A small self-supervised audio encoder (BEST-RQ), trained from scratch: norm rmsnorm, trained on notes from a synthesiser with random patches.
Rows from block 6 of a small self-supervised audio encoder (BEST-RQ), named by matrix and row number. Rows with one number within an expert belong to one neuron, the router's apart. Each number is 128 + 32 x the weight over its row's rms, rounded and kept within 0 to 255. All counts start at 0. Numbers have three digits each.
Before each expert's rows are labels from the 100 clips, of 14976, where the router gives the expert most weight on average: "top examples" is what is common among them. Only what is clearly more common there than usual is listed. The data: notes from a synthesiser with random patches. In brackets: how many of the 100.
# router: router (model.blocks.6.mlp.router.weight, 8x256), inputs 104-155
# gate: expert gate (model.blocks.6.mlp.gate, 8x128x256), inputs 104-155
# up: expert up (model.blocks.6.mlp.up, 8x128x256), inputs 104-155
# down: expert down (model.blocks.6.mlp.down, 8x256x128, transposed), outputs 104-155

# expert 3
top examples: pitch class: G# (59); square (34); pitch class: A (28)
router.3:141113124131138149132103130051171119083117109138103140135142143084135133134164181156130149110164171192134174124128112179164142087109153048139148142080160100
gate.0:130104213114142070094144100133107159144187182127122109118134070102119098155149095160155147146157128113122094101128152145126132122148109169082068171116104123
up.0:179129185128180092082082151179055104114214171165112141117148100112133124137158132176131127109173128145127158087146164148152139098109179146124030176086134115
down.0:110102138084159159163121162128086154165120140124122138126148111114120089148051123094150177113121172123156123116185116150126150077141112129152223073156139136
gate.1:120149122090142162189088147130153046129198089094089108165034103104090127161108086115145140150165137136145089044120121171102165096097151134054137142135152157
up.1:114088148196121094087180100150115199160071124192156159106199140125137109075123177139127156153145102103105127162144128087146113160151112094174137105116097098
down.1:129147188137160074124094091098189157126124105134132128146058150064151126122097159127120082120155139143079148178124103177173099139117093073086079165118085142
gate.2:092157173151138160125097119107097130119191167132161109124092126096111113189129104112091179118141096126104096139091113060120090144094110160102100196209105132
up.2:167124101103139063131165169071161128147091119106163169134170164143141093142114138148140106125146108082094148128145189163123129131199149073158149078105108112
down.2:114152095128215131139135120163143124121172094051122116111139159122143107110177125177085143156123127101135100144095068115069103160134124092081118114155096149
gate.3:187122127101140119119081129104171143148171129078133085135165113122127161142112069156099129141150156136157182141111113112125154080091136132117132142136090113
up.3:102130087100103155113125090124126067136113146090142142173106137115179135106138179154108118070119130150069164185113146143133169128178122128150112059134102195
down.3:136152130133163134143152098121107122133095098103106108128130068166158035132156166095119121180134068136141119171160135139138169148189038155117152091172160162

# expert 7
top examples: bass register (94); ring modulation (48)
router.7:096143114155096118094124177096142143163146167130108086130143185165153059166083134138171154159080083154173101157138216099137082161119083132103140164119171123
gate.0:083137148148183147142109098133141086127160113134101153135110151088108101148153155154091115118162091115067148140124085120181132151092126060125103135144083088
up.0:247109167192125090117110160158148141070129142131135119159213128175171114162120080164122155131111168144128177146112121178170098166152158149160122106114140092
down.0:160159135157085098158154132165088117181078141075116208154171105097125079175116119095166086152133115129145103152170082116148116139161186115097138149180119048
gate.1:067097137104147178170079100144143122118147080134064100110115084119110096177159179121085116108116120155094121091161100135154136166087139120173117112155079078
up.1:144050187161174122149159125135123178139152180157157132172187111117131116145141114147142140147158122066148075074113152124093067087128152073111123174093161076
down.1:072024178113133108116153107138130106177094118158136137100150121140091092123170157132154150098161107101116114110178167128114069096159082109115121136092194121
gate.2:136117172136125135105148127186180110170100082110146164151130138139097077131123154173068086147154155104102167155131110119192178081130168148089157148135095090
up.2:139136204141170108087090114123097119130153144143120094082104152110089140109153142120087107101181135176121099063197118112063135095117190119081099151137127171
down.2:109099047159144068117097128166146085179118158137131099116083095077087062164109145125121106143127108125139148137135146151192144147131141096089077133094146099
gate.3:152086173149167078151082094089182110104130138105120176150136146099121079142158148182136137087190198148121154095062116166161208134156140128150081145098128109
up.3:104135123136147108099083127090145147121142130175141161092111110103135138115160159123143156151169111129108064038142134175113105133176094082121132152113133172
down.3:164080160087153086130133095114147147182066169121107121099174164153138145092110122184122116081040154151123127139199166115103154108183129109147116120130206135

# expert 1
top examples: bass register (83); triangle (35); pitch class: D (35)
router.1:088049121135133116115108080120131055148077143087141123122092181085122109138165155110125171139158055133098115105121126126122148153176132115132108112189152199
gate.0:127156123132114132159099118131159086143169152075138142139068170104094058164079094091095149132163085111113138144045178147109109174144126135081165141185098151
up.0:070119156187144132199113118141108176163189154133118171110148164133115124109112115088147124150171091086179087098098171126109079171108108116122212180141121112
down.0:058096110117114150143171131149169124176181138136105136135068160111104133136135153132104078104145140109110171147097152158106157115153132091085080131098118193
gate.1:078117139081132118149134085144125139146205135141125080199136085118092137133100079162129134180192133115147138094120173122143130139086155110115127107088094148
up.1:093058061098147136125132114172182126110090083082105102132143097106128170139112174082143170176088131120149106124134096210136138102119091086092134090109098132
down.1:167157111100149110071128095123115060124061163125135104126154178178139095122166158187121127130147132097085090116098131087138093170136157125132150147101160052
gate.2:192144154134102143107138137119128132124159230120173145139144088130104095158113138138112086120144146115085168145137173111140085102133139120154136122157121102
up.2:136131145154145111145125102155170086055089101150129145109107109145109135133152172162076100143181153090085112145100057179104153133126166077145096108178128096
down.2:100134150121147129155181093098232132143147174122143075087170099142126132191151182173067142111146160162132190112105149105138116121158132127084105156138129141
gate.3:119201114121156157172102104137126111111175167068084133159144093164118045138097089162139032129145196134137170102104178170148111163096139185157125093093087074
up.3:154109129139087127102135120116116154080139163106140137126093145125135130146077130042099214154122103167177101123131169114121101116120105183087094188117094128
down.3:140147126077147135087097132095118151137132103114165073127086167144156094110167068111089116140107090085156127057088109095146113140111128123131043129153107141

# expert 2
top examples: pitch class: A# (30)
router.2:056168151057118139149151124148148049109138140142149143216078130132090115117155116146132089133155086108099115123115136106120130155109151103143179076165152119
gate.0:071177160146118129096086096134117133068174159136088115124091141118087134173144153107093093100111135185098165129062090073146134151076124146110085182132146138
up.0:075150140105086149128131056097111101086154170124097086166080141136083163181130129116132094127100121199102169120075133104111174179100142139115119142153136164
down.0:144169159090061140138184128127095103168164170165118108108143128074075188139113141154088136133198180194131142132139129106085153092149153114124120203151166160
gate.1:095185130138139144135142088072195165118162133115117121123131143131121104155116124157149164098147169148095153154124098166138121141146050157143127140170130143
up.1:086175137146112118170119121106102131112171185081109097112086172131089102160103118128092118110190137162138184111071136148127146095147130178101162151172091160
down.1:178130134110114131105156173109140110123099143137154139086119158167109151120109140106155193047134133120136141153132145103132157118163103122118119135160113153
gate.2:128105150146200113120095139152118160090200134076074125174154173155129129116143114172095066101159172120157118145113133142158077135102125153123128175092123077
up.2:131166092154190112127145184137090157093173133131117118103122170139101140077131142127141070155177147142191086119100135127120067153099121110081135163058151108
down.2:186126086111033116153124144139136134122140192159135187159130088130170105119192158163101156081147136122109203187060155100153147095124077145076129147097116060
gate.3:151139173173100152095138159103142145158185132097101106117151155147145065152100163162166109159143171106117129158143125114131086119142087123077138169169166072
up.3:088126145166109131135118156145083141111147161129109077124139139178111102113117131139120041155146167137145137120115147102113121115077160167098158170092150114
down.3:138065077109168093112124196100127092096138125174160135106120182153181108106158192106157195100118178157100147103088112085154128166147143127102080122098161142

# expert 0
top examples: square (29)
router.0:111135147146122114160143165197139098100154139145132094168136108135093096137110097132090106176157155059156113081113092151131118125083148141083126150074076087
gate.0:188139135195057141163101144130143159105145205107134150149134154138155135141110141115091135132127159135130166199181088143149090158196098133103161159139086117
up.0:123099120106171086140178133142119114158089075131143125130179114171160134042086135169192105168179157107146126105153183176130156129123191117153134073101139098
down.0:116182080087117134156139176154098087093162166099126122130107097157104146108146072092034100116180100101074156102139125157160127100083101031105118118129154093
gate.1:088140135107139143050138118116123110147110094133090102079056161077103074190183160110146167169130060152121122102170114142163118112082098047111107146167202054
up.1:036096109079173179121122092143119163088148104142102096123108137137100168110161108116138097139133110161107116061158116146142119080060139146132107151079142150
down.1:125127096153159148111110107176171108054118076140126137115117141139131093160113136125126123103138144100145165149080090113201122153133081113149038120068127094
gate.2:092202103116122185154152100085174158178153088159149142139151126107132095124082131198179125129146175094106121175101195135150115081093103126177179085152149117
up.2:149078149087127084109110155189070100102133189104097116135106126132128107133144122073097119107107107167165122074112134083111141166127130177082102150088110152
down.2:120085105126139139086127095140090152123143148128123119162103115151157147068159134127127051151061103096167122097123108153136123124104044160140086152135120158
gate.3:171155096101151136098114132065116112126144120109122120127139114080157071204102137136149170112105116169107154185130113148168095121168074082133080104140132092
up.3:177143140198167106148130158104190133133136146141157146150156151174133178058147152163108142114164170137096218155119128142140186131185133110134118132128096152
down.3:116107160113131124155115121136090125102120112079113150150121116155095029130135071141125091112077158118129101161155079148178135148196151179151103120128089154

# expert 6
top examples: pitch class: C (54); square (31); triangle (28)
router.6:130156110139142070166104100135125129136122131141150155147098126142153114090133086147170095061114113089080111138164107128169153186119116183151135105231073104
gate.0:196125145183141116091103151137141129118139107147120173112129146080176093146134167175125160125127116093109114147121097144137124200147076103115112170120130096
up.0:125135131186183056125123127124159152118158092130120157083103148149154059101095114141142123165156163101130089122087116162095139160141097147114162163076136115
down.0:138169122161118113136127095144126138106108086147136140192106096076152175021072142182154174221142073138147067125112126088139098104091115100102174113146164115
gate.1:112106139104119136124086120119124137080116117096088055127163145139134106121117137105054101118115153154166193111143114099160106108082150153115088106067132123
up.1:081134190144163042114108110138208165107121108091062132055161124158151141132161151159096099177124181127217151138104159124122087144049140126125169164074148063
down.1:126124165130037150146159119100098136200076114165135099088173141107097109112171137197161154078174109101145160181109162064153093117138117105147155141126163062
gate.2:135079187128139180123148117169104093100166099153108157185132103048060088244117177125102166143142096117111110121162126138148111177086150056122096141157145078
up.2:065203083072151128152168112094131109162098086108098053155141140171113099116185102172112115140130136164116124135109112139114171087060130160105136062093134156
down.2:164205073141167129116117119115162085082150121174110117127141150146152149057110137160128131176153143139112140153141145144143100122088143080139093131100138124
gate.3:098129161111193139094156137069092126158147145106065132072121168124157021154194176139122102140174128144114150116144153108131115118101093101100099172111187102
up.3:172077112120234092127105084152079094110104120155124136185129133128106120107151105136140088091174150120096114123131084124129175126114174131143131120079136172
down.3:129104154143160074081128146170085191151084090181153166082123132164192119144110118121095062157151127079133107086210081115136118105129091160148174141086088093

# expert 4
top examples: high-pass (64); filter wobble (55)
router.4:127104127181122086111159093145101171128056068122125103058169160188176192088153166147118114152051095134157112183134137118092110119202104155104152134122135166
gate.0:124140146129166098089060066121175160099128089107147136118121096156134162103151102155119111095168163147127081095061120133104153122085143173178107177144144125
up.0:077114163135130156151121101116128116161170112078074129142133096104113120154141175147150179155120114119132110156158152117154114183106081057121124151199131073
down.0:099130134144088143037117183129095113140097126121166123048137124101125086215114132109158179121105107145136092087203169066113100074107129114094153172130167127
gate.1:134069123150109114126091110146104162144124085145140116087123118120106154107114145126156181175155111108095085082163098105085128107156144051152138117154152152
up.1:099129128118106120149170084087141125131067112146159097121133114149132160106080133135141160114147152195156140086114105172140185069130116169102142096126117179
down.1:152128172202121143087118152146095130192113154119111106095151078093126194097112141135101128183108157164172165121099125130097154155094107094142115114143132075
gate.2:112119130101184141120107093119140087111189120126088192147088108064061068222161175118086108120179130163060113120086095111138155186090104125141112122160114128
up.2:113134068158186127138097200181182130094167118121156159144135151156126167120213070122135100087084133127111104125161134154112091150118153124149098130098116111
down.2:127137107187190129148083096128116113160121108149125160101145179148158178143125112107164191169146145114122103151188141101167190155174110128105063123139167106
gate.3:157186110072177131129125077136122138052150139092070132149144126119168092161148108094103092063110164152106144162082051157129084141112064193116069115102076103
up.3:132111149158101133116130169188110127106099086163159149111142092126097173110215101093123133118139119109105114117192051088128182150089170136123107147175111109
down.3:129141095115105182157117167120134136139088184156164123154148117167087133147059119168147113163138166144173125082102164165063160100144146202126129097140124138

# expert 5
top examples: pitch class: C (47); square (39); triangle (29)
router.5:186188136137133164082134134127098159160213145181120169089116118127081117126117092106137119092120175139096156116101113091156175104073143135124066142148108109
gate.0:138092056097138139219127104136160097121134126112156141188141104104133168121157121157123132109133135125124112148170132185113171169133167101107135059152071143
up.0:118101201137110093117105173153071122181125126125088110118137161154145089129059112164169218192158114093181109105101178093091108078125109112176193149082200110
down.0:170115142058115118163104171120145117093075180131031094126077058100175125074131115114123105120165166130126118082098098147130113156089085129097061118129135110
gate.1:114092139126119094173098119184133098176111098117122098176123134108165113074088117164086087103146058083122108127116139124170133134185125133101123095124068138
up.1:074109115130170102096121089172115130114116205138120108120073167105082138082162127095066071087144081158086086052148125138125084141147112140104122111038065163
down.1:176103138154072143127168149186072145145082108153146087106145108164111144147147185104079037145138134110163147094152128113123100184118162124139149194141137133
gate.2:099139121071120115096109124150151120129119133150104148085084116104114115147182151100140109155129110144133126093167134090105169120064145093126155168133171092
up.2:163151126079090136082145093086124130204063110124144113106088158126151130084153143130105140133116104114081121165098144111077190087140095133142142120164119156
down.2:093083106057144141118137081089111139088123136196128079093135170121153131113188110157113086080104111077118116146147147103131138124151167124092084149080161079
gate.3:190091102118137080109091138115162093152133133045141139176101203088215128092119123181070169113141089143130157170093141177160131131184138093119142102134094153
up.3:076144164151122134158141114135123165136139116155116127083147093176101095136089117093185120193145157099165078058115126107092112085098089160092137154083186097
down.3:098085136118125109129098039084094098175183104129117144129132118120131070153203159136188107149162152145126089182145100146160149087157171093045087141127114141